python train.py --tokenizer="word" --encoder_arch="resnet" --encoder_norm="batchnorm" --encoder_activation="relu" --text_encoder_causal=false --adamw_lr_other_params=0.00075 --max_steps=11900
Rows from block 5 of the image encoder of a small contrastive image-text model, named by matrix and row number. Rows with one number belong to one channel. Each number is 500 + 40 x the weight over its row's rms, rounded and kept within 0 to 999. All counts start at 0. Numbers have three digits each.
After each channel's rows are labels from the 100 images, of 14848, where the channel reaches its highest value: "responds to" is what is common among them; "patch colour" is the nearest of a few named colours to the mean colour under the peak. Only what is clearly more common there than usual is listed. The data: drawn human figures in many poses. In brackets: how many of the 100, against the usual share in percent.
# convs0: first 3x3 conv (encoder.blocks.5.convs.0.weight, 208x208x3x3, each kernel summed), inputs 140-207
# convs1: second 3x3 conv (encoder.blocks.5.convs.1.weight, 208x208x3x3, transposed, each kernel summed), outputs 140-207

convs0.131:485453489443459500477489455391495477491500450462486511349505466428541503467485532496424489484491437460471511468457446533499479503504510527521519555495479442491504465461548510520468534437455564499547449490
convs1.131:499524542490461452501480537484538521506506521431477473385511450515506504501508477481479539511472468523498507529573485468485472480526533509503510503507508493529516486501528509483540531442477509484500574543
responds to: white trousers (84 vs 8.2)
patch colour: grey (66 vs 37.7)

convs0.139:487485443488504530470466443378463507507509449499430522457446422511477432419536499474396449479509550514498440462483489610469493474444523434492469525521514534512521517448499493528472491448512468515531542466
convs1.139:483489452533532469431486536476562556404487482574584480494501527453537479580467499487560488439511530548503480454487512467491565513477577478489503581486555518461548404518490501490412537519492469606431509515
responds to: brown trousers (73 vs 8.2); sitting (33 vs 6.3); running (25 vs 6.6)
patch colour: brown (54 vs 26)

convs0.65:533478480460520475466472533504492488473492523504484493531487494462489525476448574458447434466510481489492522496421467526457475371468519573501458455446498480493517530457518586482462483422464523502441459498
convs1.65:502530517516528495503560497516493531501523484439480536531548553596451507552513502501532452500519510543499568479561435472529447540438532579525528475555451476467480469464508572485482479532566536488504496501
responds to: squatting (71 vs 6.1)
patch colour: brown (55 vs 26)

convs0.2:451506502550452483501460449471463494474494447457498518525504504502487512210500454486473464492505452495487484505517475539472503496474510494524493478484516497476500534430518503503515516499487490487519496490
convs1.2:527503494415421559505494565554546498506463535508504472486510457444486523279517498510508504464517514481442551568533459532501453486486532478514491514481475466573470467531506515534498441450509480500489464563
responds to: green trousers (45 vs 8.4); teal trousers (25 vs 8.6)
patch colour: green (44 vs 4.1)

convs0.5:479516484451477564482465503501474459576499411442458491388465480486515527409553467477473483535490500521497508539504467466474487507443515481488497411512525457462517552498500481474489475512522434524483495450
convs1.5:504529564412509503480517492523529520496479475537552502424580491523481478337564538538547573554495466509452555493478477486488367455478471550479512464460466523455550465489519494529540524443500488517520519492
responds to: black top (71 vs 8.1); black trousers (28 vs 8.6)
patch colour: brown (55 vs 26)

convs0.38:482432410438456472544539460499506490462468487445400478434448509537537503458519433504416525467503518469454515494460479519508398492457491474504491488479514421483523537475480509465510503470438539458475470445
convs1.38:428525541472553424508468525509444487508474484491497503473526499546499506496532500510583531524442422482523456533499514438485452500522501545503501586508492509590490485486471484433518511506450503516526527676
responds to: pink top (48 vs 8.7); hands on hips (39 vs 6); walking (30 vs 6.5)
patch colour: grey (67 vs 37.7)

convs0.47:508476538476500495559442473400472520512495461436449502449461481473522419420427523445524518503478503481453493446503461603462485510499579514454505448482575505451472484445512529538500498464507522510534498556
convs1.47:492556474465487483487455533504580554475493520557473490410491464526423502438450498482526541447479467516532516459555499474498440494481569552535463490487495496554529450475484550523483552433572543536487459464
responds to: brown trousers (84 vs 8.2)
patch colour: brown (63 vs 26)

convs0.178:472482402472436509431516441502482525546490442517446465396497477491491481540471427515458523515506466507505504503455474468462440464448439494489510493516524445482498456414508525471470523476533454447523480495
convs1.178:492524573544503468481470541453522439583441432499549511378497534470506491491544510500470513508486525495523530556548506525481539459527501475485538522508480477581477405525451524524560547446469509476472562530
responds to: white trousers (79 vs 8.2)
patch colour: grey (72 vs 37.7)

convs0.179:493451389477456528490528480496490494482505468464387454467441440450466480517559559490558528497464498465512552475520459477474515483475439511453465428528503464476441426557468515491403492473498524493447501469
convs1.179:421433486420532456555457526463570500500490544439542498420513560579437592455498469503496524483488566473457479468493469449516534509510495435466489542504483534526513494433515524401440506562480533492522511500
responds to: pink top (41 vs 8.7); pink trousers (35 vs 8.1)
patch colour: grey (65 vs 37.7)

convs0.1:522453493475476597530528445432486545487553364482481469540497526482482516476486466538500505425560486521562529518484463451480461496564441450520456462514451451478484511517502440472517518552455426504475480417
convs1.1:459502448491492416468508533517528507531493520498485434490550467448527539470454540464503460516460533483480497499450549444444477455570540504512499565444562490449437496502498440496548490527505545456575540563
responds to: grey trousers (49 vs 7.8); hands on hips (25 vs 6)
patch colour: grey (67 vs 37.7)

convs0.126:481446489476497457510550528500473448509429466519476527483422513519496482498563474496557453533409471498458442474498485497507404542520537547554488523462434465535489470501521462488519541509551505526502539552
convs1.126:418542539473514507460478501510548537443491491459553510519543516464525514444446518486463516483530544475512515453456503456474444428520523528580504494461540504540485494544491480473425457558408490502499556539
responds to: running (43 vs 6.6); red trousers (36 vs 8.2); lunging (27 vs 6.3)
patch colour: brown (57 vs 26)